config.yaml
model: "class-conditioned image flow-matching model"
conditioning: "class"
logit_normal_time: true
beta1: 0.95
precondition_frequency: 32
lr_schedule: "cosine"
Rows from block 5, named by matrix and row number. Rows with one number belong to one channel. Each number is 128 + 32 x the weight over its row's rms, rounded and kept within 0 to 255. All counts start at 0. Numbers have three digits each. After the name is the row's rms in percent of the matrix's.
# convs0: first 3x3 conv (model.mid.1.convs.0.weight, 192x192x3x3), inputs 168-181, a 3x3 kernel for each
# convs1: second 3x3 conv (model.mid.1.convs.1.weight, 192x192x3x3, transposed), outputs 168-181, a 3x3 kernel for each
convs0.40 100:099100037105136127076124132164115148107184133071136100147068138106099117143147140110098148102120174211172129120086123116124144160156084125113144073125145103151173175092132100150131142098141094135157105082040167170058122160110158139165149127134090130126135101101081104152218139093074154159125121111191071115112100159119085166191169162102169148119051134106139079136159150149121157
convs0.41 099:151099162139168130191090151115184142115094106098066099170192145091064128073144111100114104132117120179118135116127137158106113135134134134137071093101123148135147142159133147147128151084173181158126132122141135098141147108107130143121185104103161091119173106110115120110131124097111111100119119163138093086144123127133143139181113116139023138175114159143086185147081159133141089
convs0.42 100:117102128109139138162185125096079122155141103117137083088099155102117123159103157117174129109098143060106161127168145169107141163105087137117092161126172066140040123135090155127152170150095121114105148136127150156184129076170113116108108112134132103092124122073171187160125066120148138074112174097175155169117145145136098132094088139090108115075128100106161142133130094139175173
convs0.43 098:126090114116136146150129142202115158130131155132135145152163088128191104124110098116123155135102084169167128079161124114150074109078150120148179158128164106101132119146189117174091078106146135163124143161115175131184090150136085126133189165138142170091110093136090103167136114087132126125117093076166089127072114107068117110138107118161161146114175080170150187190104108091194156
convs0.44 097:172162127089107115098104137071140174049168115129122120095164127120167143189140157138078127111119140079091129129122075127160175182119104123133166214154106138068104096086164164104117128081040132121126100217075134143151143104115112059088100158067099115143178090113087103159124103099114121103124144127152097150146130133139084141196177100100131102146143092172206142151076113158120124
convs0.45 097:118060160083124166117153112119111055122143165035102108140107107114156097161112135055108092093092123128136117072150162176075114169162146107115142145174097074120190203089112119109138120079175174075166116124134129159110123146099171140100137186151141120132121157062057133084066064101132156113062084144170134149167133137079133180094151149135150175129085094188122121159145142138097153
convs0.46 101:143169159118145169088173127127131093121112122073159155147094074148066147143098161096126157106112158045130122171124171108083124107175166081140172201144133118144110162115141097066094117112140125157114201096114212169138114066166119143076126177109156134105143132200155103079116117133116118124162114190099089120131154047102132115113110175074144113105161148173152128159152167101159121
convs0.47 101:064137142097148072152153171098131109164127117139066129090136113138105130088058085132166119187114142120099162213137099148140150100067124058159160158115170135082129116057107085117183166133147139159078129077122133090088182166088141101188076161163147116174124156150095096081163127150168051089069111119105156068095126161127134204131170140147112155139075121109147109088168137077126075
convs0.48 099:110135116093146160150124107122168123052138103133094103154118116123103112176118156095087130167144128150144112139098119093186144149154169128176058065152079096080108161101081144156148085190120155195088194065138150144111158128156067212124116128100122126123203155163120088083131128108108099168116143103172164151131103100106162167096062147094120084107099183125126099111171142140125185
convs0.49 099:079203183149153208135116146105106154144158143129095102122153153127051147078132148108120133134059155155120125124111124131093094093153142136086201147106129171116125130137115145113157151087153124095135124158114172148126089133176093090110123119144128116133100139160122142116083185149147131136147159077165186122167142153145111093128115101138167095125151067059157142140137078164130114
convs0.50 103:073169092197133055184121125142128126147150103126114153158141164130130078117107125112139118165158124207105114144146132108113137157183111187127061204110132114104142101100145070165130161104131143135172108112119201126141061134112123106115148146123157143080191179096097026108106112094088162140166149156132161138126125129147119142147095143146172071123136073088128153093122121156088126
convs0.51 099:112151107090115184099129143114140131081103060139126122110128137119122090107137176103042087110099153136095133074178108136152097115111103129192108125098144150045179077104137115149047207136164075146131164103110149108163089117114162153134138145116123144118080119142165076125135136107070192120154124130113137112129180101064178174145133146114136139102153135147202048086051078125116118
convs0.52 098:157140174085086134115107114102164134100095109058150145108109135123144107117159149166163110068110115165132150109150123130148059132107094158139167176128090097123087114086115153122145114121093094223132119125077110087167097156136115124100126122166138154154182071136079073118118162127162127148162114174092163120158123090123112121117179135094070137140113133156161152109131146093121148
convs0.53 104:164127173089057123153138117104088144172149221148101121176147123128179147141146180119146081109133129108128136103085118081126143163166121127113122096105146137118152147123123137158130092105093122185118122119127091149091164097120094151135121082055113113141109067168179152179158179097093126092158201149158080094135081059155139101106148099129127123145114136144058152118095138151118135
convs0.54 102:174129050104096126153128054133080119079126112121106122098149119071123106115108123158126134138091118129131106127135139087134160131079132126108084181123143146116118095132109114153092175103103072141146144164150105148126146174126160149115125142162162132128129201147181103185096179144064139145137113103148134124125123178118121165136095106117088199182133120168128161105198145104181097
convs0.55 102:063101158138114195166125107170104151126119071146077124152104080156141130099157134068158133098098121111138073114121117112107111175156125090111161172157135147125111089104107140115092208101118098132132134107095156085125137166099183080166066155107125136070171143108074177080117113149096059119163116111107084177157130164152083185174081156141135142099140136148126131102182136067183108
convs0.56 101:128148077191172205064131121227118114118093106091101140161101134106137138072196147156137106143138167128133082083153034119092120059103113159159132116203155137144141078165184123111132184193175149083133108135108084083066144142116106143124174092113070108038094084161123147110085139108163118143103099098063139104134057116144115173153124114152139168101153072163133088144097095101128127
convs0.57 098:110137072100136157175116067120136136119128137070095145160194077141146117161152167131140134097145140140140089186088200155174133177115130154102174097147109156119125107128098159041130166138156144146176130062133133099144029141088101092153124125117158082089107163129113156128157137099126115158172110138160181146101103130156103129132106093151127109141118122198088110100086202133130085
convs0.58 098:161104103129106142139164110093102144103100103242156154146120142156200125150123099123126135176196141205154096106131173096078184145127150184143088140119105121121126196171161120149113138130097145137158124113128132181111084138113092125137138093174167127141122051138058113130118083098129165159133137160100157129155069137143148103116183115123162141096155082132113186054120058177151127
convs0.59 103:063114183101138191100099139133107161060074108147095153122194137186175127123152142154119094111161064152153156168136174150156156127133089106155183133109089166151129112157149076193186150131144137111104121120178100112151101169168137108128119111117096150103123091125149124171104166128109113082126106129159103099133070111154123142117109128162110097097083109173194117107106127172101120
convs0.60 101:150162088115122125134166162108062120169096098091086104131155158164101176078140114122137122117078108208109137165131160132148165155148134092128138083162147118172123160090163120123098164106158099080165141154128131114125156135120125104141151083112182130084144113115128127142114155113180128153165190153103173206168118076141097084057093108094056210129177107138149130095177144120138102
convs0.61 098:132060091193112098096188086137079138103144119150080131176156047114092112183089151109186111155153155103172116147080145110132140134144127119114149155104151117132082138106128099191176045117111129131128153101144072077124126134141143135104130140130124096115118152103096113158140136133164129082173129133108117180089137168163083133092146160046107174106083081101157158099078069164129223
convs0.62 102:152124162131121137149129090070119098174116111070184143126081096115099213140134106082121101127151130052083128148109057095138115140111176084148134133170120110103133162134162140116156145142145085188097106141151095100156145137067151155106153148106055197140163099152138137106186144130103179103110091122153150085127131059155140133090096129103103140116145100173196118114098125090122097
convs0.63 100:141118097097121127179099093068135116122180178134143137152119076178121143125149145152089136150166084095125172158115148139049136127143123124124101111159092152134174126123126174203110070148149101100135124149142123164140110145148104126185119103103116154090236152113115173093145096150118120088041156099088102132139153067152163171150132091077084174126098131156137157085079100112148129
convs0.64 099:116169149155164158108138113111100123131157139124150094092124193149121086141116117119190071115138181100103105152085155123152145101121148083117147129136117128145105116077156136113151121116169105126113139132068171110111082084113070143140063122117110129095074172158163154134141141141128122174093182111148127177122065142072100164154153132163112073160121217115103084103173115178197139
convs0.65 100:117117138089190135119079115068153130141123107164083157151178176113178121095148095145111129129128102168144171123086167149065121113122083118096098162072070068090171130152124141111162131146141080138111042139074078150098138197082126154126061152116150169060165145146125104126162149161109108120105174099130106163149103129125128107188131140108100059129142101135150127131088094138134113
convs0.66 102:116177132141130113160099186107144171195125146166115146165157137157158141129127139120135142157074180093115102099137120098106186146109131086060172135107107151135076103106104190142157124154104194091139150100120115132057089178083150146146171182054163104073143085164059133099109080154158207174082170122059106131143143163101084111099154091109075139168088108127097084082083143048137168
convs0.67 100:077142118159069129103113089111155127172123190086131181168201115122150172144093082089089070119084187118158177175144095177103112118100111123104091076149133142127084129142107161084100110073123134111152176103092165151060123114169063161180155158106159149123131074123106091097109101139154159130151159144095108145107173118165090118131126092111181059113118162143088156109142133127081133
convs0.68 101:118101138150148128084068165121125145119109217151081169077141141169141149102126163126101206123157121132121078129120117107113109092108102099098124145208152114099169139187204146188118121149123091126112136117094131150146097142121101130151135134142172112098134134117087161090148132087106093120105107123124079165102180184160097098182137090146132106136134125096097175071151108119111133
convs0.69 098:183136120133099161119114117121111108142109198087159120112096133112064154061143171087136073146148130169102125160058138145120090137082128088128071143070165146148112142109158110128112186122113162116114133123125120150151166157108120102086110149097134165157133069107097159140187086141115142123150149154145170176170120110149122165132195072088111135120130177145114129140088134129139099
convs0.70 098:214091167159119101141111053090102126123163172130124147102171157158104136152134101143081136140079130168149145114173140164129061137130128135082157190073097114120134124129164093116120155105131156139114133087146092110156115147135125091137163091160140116118151164139117070139089186096015095098111157086162060154174165112183117169158117144071095137078125150125087123160132117097181119
convs0.71 101:111096093140109137128099161133151105141143071149109096056124122121222144144149138080145124131166137129133109147150109135113090118096098076115126115136148117176079097133158160129113145151045071142175039150142160130153186118117147173113105109090132171145149097126078133092082117105126064116197115112108114088113157170162134111156138123156190115117124124201159148112105137119181102
convs0.72 101:113150099152150106165161192096129140150128152115123092148119167089117122159157155123126105160141134091142134091130163103094123163129142162157154136144136088121103187123118161076116083179120122149140166070109151118106085107101151117107120106118193114101103120159153101174111161144134091126150132084128132203204070080157107130183154140131183145127079130079177164117122178173139173
convs0.73 099:154117161122134198131141158193139156134072129119125089159139096161092108067135083134159166146136105067144125122078078114080138143163140135121136112122108161113074161107133131177069179141082138159093091119158114089172111124112109126122138165094103127115133125122140102142151181094184120162072113118139126056109139122160127114168142090087142176113086104128086119166157158141150199
convs0.74 100:145114125247137159149132195140123090080122102103128148129156201119151134098111094124145110156097147162131124162165116105133169123071141165139153131117069133111107145207142104083102116088127105096065097061174167093098138169064131132161116116151098150106116081122143147080153138063127131114132116159144130127173107101155072131186109104177138079093082164131087148160140181169162153
convs0.75 099:141123121182116078148104133143135159124135167156105122155143140080141051169174116081153120125155124144165179128069161154116139115107129102159095078075117116075173210170058121130153164133120082159157174118139138120085133113171131113174039119155058172066094144092132176117126069120142197105119128166131138168097162153143110129108089168088107122143142104130096144134102154089139164
convs0.76 101:171147112090179087134177104162106145130154087090168130132163128129150122138125106091075117132059165196057126165157112122137096201173107118101166106073183115119140072113082121133176138157067085127145160092042167105093132205163175114128128114162112149119176080106112137087099121120095152112123147144178139161143071201087150123170115155154139113139079175086159133108134159126122093
convs0.77 096:142110162144094155162039093110123108172104107144070135151145140144101195193135159154175090133196094157124099091160151123167121115152095118070176065129153172137113099150117062143150079052123121132114068133111129120113110128135151128143136142142126173204167150178127102112154153116112159128126127170106051131161166094092163114120152187121135106157079156135076127118142080118090078
convs0.78 101:122130130196074133121156158111156100118243112131149147123119141162126104135137118175077126136152143129103127172109118158124162101126060118172130164103073109109129141090084130172117125203150116145131100134150149114136103117185135119133104163161162082106130086185039145129091101145101184093144149166083114131107171155207086164142162095158078196168088177145055109158151139158036152
convs0.79 100:212100113155134090083087162123125159110097113124124110128107122098106140095131116157173147181140044110133107136083120126068144131115071175070133145105150219136136103070131110084130146113128084151140138117159106138165102179120102082141109094067128150079118169108151108132093152150084049084111140105135137102128067169104149111096101132183109083135119130181161122118135109119160117
convs0.80 098:202093236147130164124151117126206087184105107103176195082125167150123111153147134101105098183096099129181098081191141102110083193083109103072080148117156111129217177108125151147059089142142173153102139107122162149064146117137098146137121172106191166137112087167132110095165123127120129149173133153121153107099128162081103115133102161217094142124096118084116123089128143177134104
convs0.81 099:112100117149129107114071112107066148165123150117076136149091136151168167181179119065071107114128177149133169127162075073113114130128090070143113074114116134083150137115169138129123130127140159148091083098075104138086140116043207135112111163133126106115131106104160172122146146077139163170113035180134172188133191151132081198163125110138136098126175109120151139152133168136116126
convs0.82 096:139123176098104147145082164143108117111115088155141119076144130094071112158171163091172145122124077079109119163116168132121180145128128115162160099132171175145128143137117157211190122143157051105168160130054147198207109128164195126141115140121084183110098153072093159182083094197150145115148154110139094130138126114119156152125193145100125103130154131093132120128148095109182159
convs0.83 097:107174148186120084147101133072117160191140207054068093142094131132108081125187151132131113136120137129153136103120147152182121163110141137120093186051118133158100117137109147121126094089112100087138109114102142122123097128158136154184103090112112155154146095108105105129128123184110106118071159122094142084160089125129201140162105118138096143109100146085125115111111123140156093
convs0.84 099:062151124134139147084117115089160165118161096126131110159123131158147106074126102135120140142113104117145139149084151169154214154195150156150099131134147144084159099115072083096204134173158124147131111113121117140138196077060107158073087064117172122095138167194124174175122078143135141126139104136087128095138131135175096121110163144116151132143112127107111142147118120105059152
convs0.85 101:116159106060166140146141113093114127136220179097064113142127148103120111123190121098091160139167182150164132143138097120109095118117126131142079127095142100114135144150115097117149149141159052173067101108202080118145110069100161094102110134084215165153114074154109123154133131105158167112117139135150171107155169063178123126172093140201170152118108094105135115158104108089139106
convs0.86 097:175169133135145116122082098143121142087127103146163151071159140123093161112158133115098122116148140104163144132105142101105085109132176130173096131095150140206086120095128115121111110126105174144125123096076079123164140103109179135130098151115187125184160093107185162120104144177114116128125156143151146145141109115135092108120101127107144155170111106130133135073100086125081111
convs0.87 103:150138194070166183136161105115118208071159101118131117137152094166065104106066097100116111165144097165135134129091103135191079115147174136097134112157127109129101103066127097180216127149139114149146129109122157134155094152096212126098118164116131133037118199119100100141091119079166155129076126110125206133132122149133123095151153084135140185164154131150110098132134141105142089
convs0.88 101:185116123186111131161103111183196175109116166129183094117122175108137107194088123073124217101156131163153167160061135104083155089153214120163122088132150125106127104101092113163111135174177174144136125167101165130048133115141143134124082144099124109109158152095071114038047104109140110109093115134136105145170153117135087114082177145058093105149117127077107148136139103059113105
convs0.89 098:119190111170128239175120197126185122117085111144141166094132135089073210111150139089126119172094082087149161120059115068145051089106118151108066076095142103141130162091112136189154157104137086128203100107153134147118133103126149128138115159082075085135090126087150189159100179097176105109134150135097176144195116052124136117167161105170126157100142101123189142127083097138195120
convs0.90 100:137138197112065157050147085168170150128096106135199069106121115086148123111138087139119148090111141137109176162098121112166108128105117166206110185131114127102111163081113109129119096108162143158093162105110153150164088139177131117151156065138072142091084138187123116093128117151142125123155108153176139126131150187126130100137164153164154101178120101135075153128051154160116131
convs0.91 102:112140151100166146123141121093174096127139143088031127101140167135079089123152108127086203123098096110120119123112107071092123173090151131110130151145124070089134151175068102127160118086117116124186178160121122151111060139135097119134117170173075131168141118109115141183105176159089108099102136109081122139110159081164110130093094231087104129121125123078079136160090165131097130
convs0.92 102:164190113146119167115118152125098150131138098138076106142163140096133113139097089136131094144105108169111129165151087136145180106161145136097095037138143087133178149084184097166158124181157117084155115145117065116116083079172128159147104065084178178138097165104077076130126131072122096145142112135183150145152092100159140125109165137132130117113136134116124126101111155192163095
convs1.40 099:098077172168077133176152146132154110101141149196180196115111100169123109055114210118142207156107116103128125104107095112126095168113121138142159121094207105138149057114102137064125163133124095142091165154105149115110125132167149125117070172155104184151185132111117114161092144153164101141113168163111122085122160058154085120147098144047183150116159160146141182138068144113117100
convs1.41 097:140144161156099156049110135054145116134115117115169110154110120141113161094182091132065161162152118037151145125160120169154116137104152156109094112117156049145172116118121127155080090148074146115099097177128074109110176178122142103167112139185089145117113147110135169111116117133132054108119147123119132094147135142136120117057129061139110111099152123111167073095170150131121188
convs1.42 099:128130158139100123121097126120122121111093189117078092178103128130101098133149091132138122115112117099076127093144166114140161177116072160108126181141155093105156123141139092184159158090127063114083142150130121065167135160138169143157129108168120105176066130071151146105121120084154191132192100177105113105096189116107174133180193136157127137161133113164161120106133117125123151
convs1.43 099:099116122114123178060156140149188109160135092144123083101072101122085101114154122083129105101143090127077113152130117100200183111145129174088124162168109174134138168121102137147146125121109132126131121142153107145148086078158169080154145126096110131145109088121195174133110097174072153144166141097093097142163064127111137149106088122112096132163172148222139189171111170140166131
convs1.44 102:163094122140118088174132138079167104092138103129134075099121153160141104147162098106165099134136173074101133179096136093170109116177158116052094191116106108119103188112130150109132126132154136067155166116110150170140111084162107142047155107115136130099143125118123139118163118118154111144158123143113134133132126152145077094165138176149151080122105083129079133188118107094095188
convs1.45 099:130160069130109123188179080182158089148114098122112113130108140157113143120154111104146161144139128099121137123135136124161192135150157102162101129127148103116151092108101103082110152129161125081133145131104139116101142122149092163096101099202155140118125156109107130161128161163131086077076156133111182133088110090108119168177093122115139168149193073113144103175153136115135088
convs1.46 095:100118115120170088129130089076063080127103135154157159134057146090132152125085150072129121176117117124170133140121183147130140097142100110125143158149135109121109139121068170156125127121124146110117161081152150118133127166104072091132127121128104209121096118109123160181082153119100088130102119154167177129092174122154138163162119116112198091083087197080138138112171119135151109
convs1.47 097:133106161165087162127215135164131115186052099152093158070083104164129154140130140114150124160122180147166110140138109120115127112177198086172098119173139135075143127125090139121129130163069106159085077135128146187146107138118055099151144104148117085159123153111109158094150137114107111126129164096150152095103061158152160130125140132059182167148087141081117134108092153158098136
convs1.48 101:166150133104129137161134167145111114194107164109169108123131131162160149103117116125148138123169111121073174108124111101155110124111091133169124066150156197124124056172093142150145108109174073148132142155132106169181125051150189159081129113124143080063116145077135078101096180092106133112120126142114159125137212070125136094159103078116122164126096161098080127123181099086140121
convs1.49 102:087092075087108155148132104153157121178133130137118097136123111112124198173096092118147069148106137181139080186078176130109144166157132131128167069122183131126115154148144119105064115111163106171106111153102125135152153142068069079085120115124146101118075164102104108087121141145115092151120166129111110148128111100080075101090091112120123130065178156107208155082126165120090158
convs1.50 104:146123120139127109132139106122109162116113113116181106140141152090136077089112136111124096125124116104108109151099046160130149176111071116172086142099088131149172110109148099143166107130144172169081152140136166140098143135098174107110116109133099133120122135182099123148121101139098082134150118114090099124175102090107082172165177145129156071076129167145143147128085188148059115
convs1.51 099:157102143119105160123131076118041136171134051123094090100142122124084166134162161147150158085121132099131119124161135147162037168126145171158159085130094101118194113148135160097118185125133163103164118112123144139140159152084147153090144113141089127086118120166085135159141150094171190133118000092150139095126197130150171178152067143077090134098118176127099105131080110121087137
convs1.52 097:112138202079139158107130133101063139164102057147167152107167105093116098128168173149147126110173107175065106129159100129097161167146129104159090136122135132206117159132107153146215158104203140139109098104142141201155047105111153112127157060164109097190141114143164133181081105128097151095165159117125127128121121158068111124186124129130099187111101114193053168139125112144177160
convs1.53 100:119137122182100173132179171111123109129192139152120184138107135132089191161142097152180183079140110117088119088127155097130123135097150095106154113139096145082161081162147172141124053083061146128097119118166192111143121101098128216100138087176142099077158129127111105127090081143118170138129167177119080093088086115145130132155153135152102162154129115131178078131114079138077105
convs1.54 103:119127103174190145200149163121089173165155099056142144050124061096101119048130075149120140117138155113114115138087151135141133105061173172124145119073164104128175164148092147146158134096141129105165098176087172082091131102185113122088174122102123096109090102107099087118122161155105107073159106097092134088139153118131141129122127218099102125137095104139089132131180114143110172
convs1.55 102:158112128129115146194144143138135092128133113158082122144120121134107141154158165091108096212076140098168150177108075113068109133108094139106099091080127144147181164128125084107142125126083123179174117089184138139089144163126136166094120133171147171155119091115078075174066117111117119091183146106058158126105127108146076125165108187088132133094121095129107153096190079116115119
convs1.56 100:139147100150149075122076166139116123090131162114146141115142112163083202125135232121194180095101195179124154177146152115106114161146103154130091137132074102122150140187174165118067100125113127148114096134140127165147212090099158135104112110118067154166057138123159163111144103142115097135197132106132141137148157092136124178126141083088142126124145154141120167128165144168119105
convs1.57 100:087131099097141189146169140147132097144128096061118147085137101118113042185134160135136167151166139115129108140142158096144110116086110132181113094097109144189131112140045097143154134072133148089157111202156117100122157131168155130147111094125125165119128115061088084142163156125131113089123148175118156133148127161099124140153139123133107168183158144176128134104133165122117166
convs1.58 101:120090102133129098118081165112176109172147117152133104140156161132153091149137117105167119095064102096162126115132115195138087080120117084130086154098117113088182186151107174133124162112098147127151147174173133127164094096120157140179097222112187089096219128078151068137117113109132166144126114155131175105113128087147208132122130126144161122085122152090130155085098140116163113
convs1.59 103:188118175144159173130127170159114104094182124153166095160121213084129140131177106122136138138135120156137071120142137147111138025160103091162155108171156113121114154194148108074113096103156152153115153105099112159144116169068094156167136138116135154081048106104162097124098178158118146101190116136149150087149175154165202093079140110097115152147106196175095171052141139097170098
convs1.60 101:131084104146128133112082088138126072126112135141142110104134087160095136134144115097088100117117122154069167152137122109088139092097202084125197152100157159123127158099113079108138139095074149139151147129131129224149186082110111094155134140055121089159169104106111147108155146129123147110136160134168094100089134159093106103101080033106142091108091120174107114096111128161221049
convs1.61 099:065162118160159135106147115081097174154192157164049133150171131130097087051165146064100169099117097096163098142092110151166095149185111146049087126135181107133162063118121130094120137120173122209131126139161208110123128143055100145159145164093158102116076165105064153165110118100121188086076141125064107091125089143129150078126118105127088142059123138188121164184161042185124173
convs1.62 100:129134138187083153159056165106131177093119133110104112139128112129136111085168117180165075120131114156149166125093135145173143133152173106138138143171179133138116099143146091130140136134113132135196072095134133171127084124176103122145129131162187134113115095150087145130199096103112139138131178146203114136140045170108118158152063134147089065190111160108127073103109088123122130
convs1.63 099:051093082121153171116098222103127074137138103120100079095142066104123122078225181125162139139185109171088125159109088112087148150131149132109166163114082160150134105136111150148074182101101063206144176103104130192167167116131113152114147143134167116118139139118135081126164162129196164086130125117151082179100090122097071103118160085140076147095105131104115157165160164093098143
convs1.64 099:117145087148122158101169185117128087151141162065139131136129177165143093093108184104124089082129113103106171131099172068118175124108105196157119112119115115138130099096158107105227077134164117153130174137114101112169114157090156105128130091204104057123084137127166124116152125133096128165148117156090156136114136125171109098064126132074163093195079146147130123139155155164112159
convs1.65 100:157115106192115116123143168122134156155186123102046171120194131115086143153122080163113089115153166129155153117192073139096119155122163101191101148140113132175132155143088165084158130109104081116104144117101062110114058129134127137176149115133094062164120157166156128104122154147106177139165183080132065137138157151122163160121114137120109097119248130112103135182145089104127137
convs1.66 102:129136157121171093167172135117184109116131103113113109114136178140138130172153149116118130127028041100190123058145112144112150115159136113117112134110158164131167140126133153158139169084169110083118111078155167157146105145143141051072132148124140065122033114114131104077136115158138115189137051139168132088110153121151161115123137127117103084119110140141084157134120147123178143
convs1.67 098:124123153152121166195148101130159104104141119115149120169093153130148102102127192071182143091140136177103147105163097132089150170152147171147129156166098090124100132080142161131117100116155085124097138129115120078173104119173128076121062135117149101156147129119143114116118174117130133099082118165148157112142151155154117164128116096076098131198149146130127177170124091139111180
convs1.68 101:122140106107132143114124091110105135143100094139123084141138164159095128066094151184144124125144192145133063090115103131150152120115160100054170103098172145072153160133110138184104125100120155135065108182123148149105163149085160139164157086107147168130115125128167117022186122120122109168144183124095183103128101098144070080103111159135149146124095154130136097110101130102173156
convs1.69 098:148153125130114137154154104163154084157122107129110170086091136098146165098217130150161127133146136144129149086111164119143130130158145128094178106059153124182125077121103077118110152103140138168131149115125075159100146168072164116142181129096115169086131138101188126151149105087139078085124134120134172107130129116132159141114081165041176103064151146186119117145149102110154111
convs1.70 100:092168117125137114123154183128165129134137058129100149164066133111110231139140139201125097154149153139127138145146144076152063141121128094110100085110159095167133104082155117149171128153092112098179120139137153142128134145175160140175123147137155158191126159062114101118154119157153232102153132131108117166096138179159199114104185164128151142117120167140124169156088173082138112
convs1.71 098:072083130121148176093140120170177118111101149101107190108144163130098072165092105071129059128080118108178118085166123143083182100140162090097135112147137108147114102114138163131112110117105181098123161202118103172190121117136123218058076118164130130160105142166127176126194129177144116097158143142184113060110124098121125140137124094123144064142082128188144194110155100098126091
convs1.72 099:129136138092092085118101145147099095227077139174127136103138123164086100159146098144170121106072131133115118067163140134171168083174167119089108150097148156123089142167205110119157141100162124132117150128103114117149113100122139110147160131111170150089089077141163156073084192140139121159106113138164084135120076185093133127103116111121161132139151167156085107161063163030073199
convs1.73 099:226151163178161122104187130115142080136166112162093166083101191154144169108159116092086052057107154172128132122113078095130090142148147197125113140137056102131156172173134086109092134116129100107183190141099110151071143144166118068130113174105177154055167175128134093181067142167143125135155136153154148170113116078108045190192098088106099105116109161152138096086194171152151180
convs1.74 099:057132118118117078193109119102133137151117066129154117075194100133111101176140176172166134160101097141068129090161153135103080106152107163121118083132139136157169163122154143111090115131164144123114109110143177166143170056178180154111131121087189150108101153128133123157151158104122103106157097148185147090143108185101157151161144085140123097120156075150191069159187086146130189
convs1.75 101:093119147142128106119113140179123063126103128163138130149102110119095133110120104156108132120146138097110083077145128136076103100068067118140104136117136170136109132122176089076171144129105145146108135124166182121195161094119147156112130154161077120128102164197167095184169130158134120067179133146110173210122143165092126092165102158104122090170222189125142096111146134148076083
convs1.76 096:140141134164091107148140131087116143144155179108131198140088141106068190139178130129172110158126150161177151163100181136127112098151138159134147137167163134103123077135129068153138157164211106130102177133080137094110076067119147092112173091154125142109160113098125069127162122111156135193147112106122122128199056118120188202117122169124136114087180137139141179100134140093172099
convs1.77 098:183147077119106134124072108101179109198128145087118130142132148113105143146152154106114076151200102120142098119109178100122160170176151139112103110051099149107134148147164135130135119134094151127140106071147142109104171105146159125143119171078187156194170171113169121107120112158140075162094133086101162096149165092114158110129089120060122161096062132104151148085131180066123089
convs1.78 096:139167164141158090171156212114139182135183130156084140107156112114132076087151202078092103115104145145140176099102130161108110113102203217139076087096114075152132126083094151141117085092157131148105155136194147078122101136091158116153156122111105203085114145122118117117161134148150131212090147172128164158097095109121100098081104092137117113129085112128127100152127125144134141
convs1.79 099:055107088133045087108171091162118178162091180110137095083144151030094145091094088135146135131142145195112106091102105108157142135065128102141156145165119080152124128085117127069123136116133083173120162054172155102132084135104098172122145114178118118130062107140139096132143145099103092159107150109099114160119077188038074097135123164121127108119143175189112065122115122120188166
convs1.80 102:093183119072164061130119059066145115125119079074108121134102127078102134095147098173111100135158112091200109134092107156097131095170119127175168135102101146117156119190086113190122146153092076087121100200138182105156093141097170134110119121107114149140101117112148128112109147123121211119151138110125154180088110169147131191087200164090166147124087196136045110121118126163140115
convs1.81 101:143113159114172129178082087147102179168084095162155204161122077158095112136096130150140122164088102201062108120161127119166155137112131044172131110131111148157085140160088145117191161098112145102151107152174181126122100144159156154125103145089136117137056119109127174171146095129132096142156139148117114079124161186124135120148083089107138173139177084107133136162124137140108114
convs1.82 102:150125171158115137151094148128133069157146079113179122135114157097110135089125130166137129088131101145155051176087046147105150127121120183132109100113114078083169143133141043080120141110159113059099081127115159175135146138083145144101143081098127138153149122158114115162141158125160136140116190137162115092108110174140135115116138071187125119138103144097131152134165135121189205
convs1.83 099:088079111129093133107171182099146113127173168169162123108109136159166117078148093098146095124155075119143168147105148084094137115132110140145099122180114129086108139160125128025091200177057150073164127104139115109080101153153147120170150142133210104162103185147092132117138126112092151141198154089161154108103082154189105110094160137155126123177119170132093128070141095170136123
convs1.84 096:053108100113135149155144033153098127157134114099069110129086095132159148142085126106173122137090118100113136128126151093135126090126212158111119117164096144163136132083119166140138149181131106179090131092178125060144079118098120160077137096108145117137119097126099145160153117090166131087135145059150122129090124136123096122178125117137104124088117147116182104062088081169091113
convs1.85 100:121113123156170074057120125098086119180088119158075120112104109156098132165084138110089136122138091167091116077153161136149074139149095119095137150172156105118095152130153195109155086150086160132100022121114132127127146139142072119114147123076147134137066094131101125093160095109170130150171109130120117146105063150091188110116151178120139122131075079167098082103145154134079122
convs1.86 099:116145118144142159182106128130066159167149116117144141133110114101148138103079090151152113066132114168164125122140068176156152119123176149154168120156156090069182133144084125154086079137106088130163149154118051177158096062105132146105118166099108167101112203096115135135143181134145121109078141110096123126145157054145153119117077119090106115089233136142168082139073108151130132
convs1.87 102:118124100093158159093105159060086108115131101145215171186109128171113152132096131066188131124098102145089082147170120065134157103156134124107152149136175108185078157124123043114107210125155152112152128109104108075135133106155074108156121144017172122134112117124143153162168088137131088151130126109131128135111093133139197077168197137151109142152114143142101095116197102080187097
convs1.88 100:093098134144100099117132093101136120099158147130145116207134146068146128111116142109148142105086135121183093116141129139193146146135168114130152090138146154112069141071131095161093107062128113112064110177138142128139143139159150091103108174145169174120173142162166163075096139052172128074130124163143185149099111173077061130115112092117176166098175129139104124155125155098125158
convs1.89 100:140195146158090140055120131112080120088074078198216115120136163159145141153090161118072121119131159148144099144099121072091147167110096168102081143168087150154099094103115117110171073127149128183121146149131112125120136123100135106120128091175148145115140096107106104123176155122117109140203170100109183085099147110096172138187112121138161139131054179131147128135130117162154160
convs1.90 100:085184101107118116120144148109135173112104149086070114109120215135164113163174122071155125173151126085132173137142157116154096144087148091198148117172122093103200145101134128068156172077151105110145145123103113112156154098134082168092127096109140138158147174157135119143058133186166169091128148133152175150110163172133146127185153108159108114125140153147130083201086189020136154
convs1.91 100:076120077132140164113113119142054117140093101104102097113082142159150196139092180151056126143126123126110165097163128120131154131136136205124166073084169108123111123120139104113114091160043152107144130104135088149127135087125142153126166169150179123149166075132103151125110153155082099154079130118181113103148142140096123068147142115120116131064136122091131157123129085135154116
convs1.92 099:129184200104157152163134213176064100076160115115146129145159151136179152131115127161112064096115107154181118129130136116073129083096096139146129076120135114109120142158127135114168190119159133123152131097105120167090103143117144165148123184112173182061151146115108140121123132137133128185147073103150090112198132091076112158159088147133111144122084133105092119140109102154191126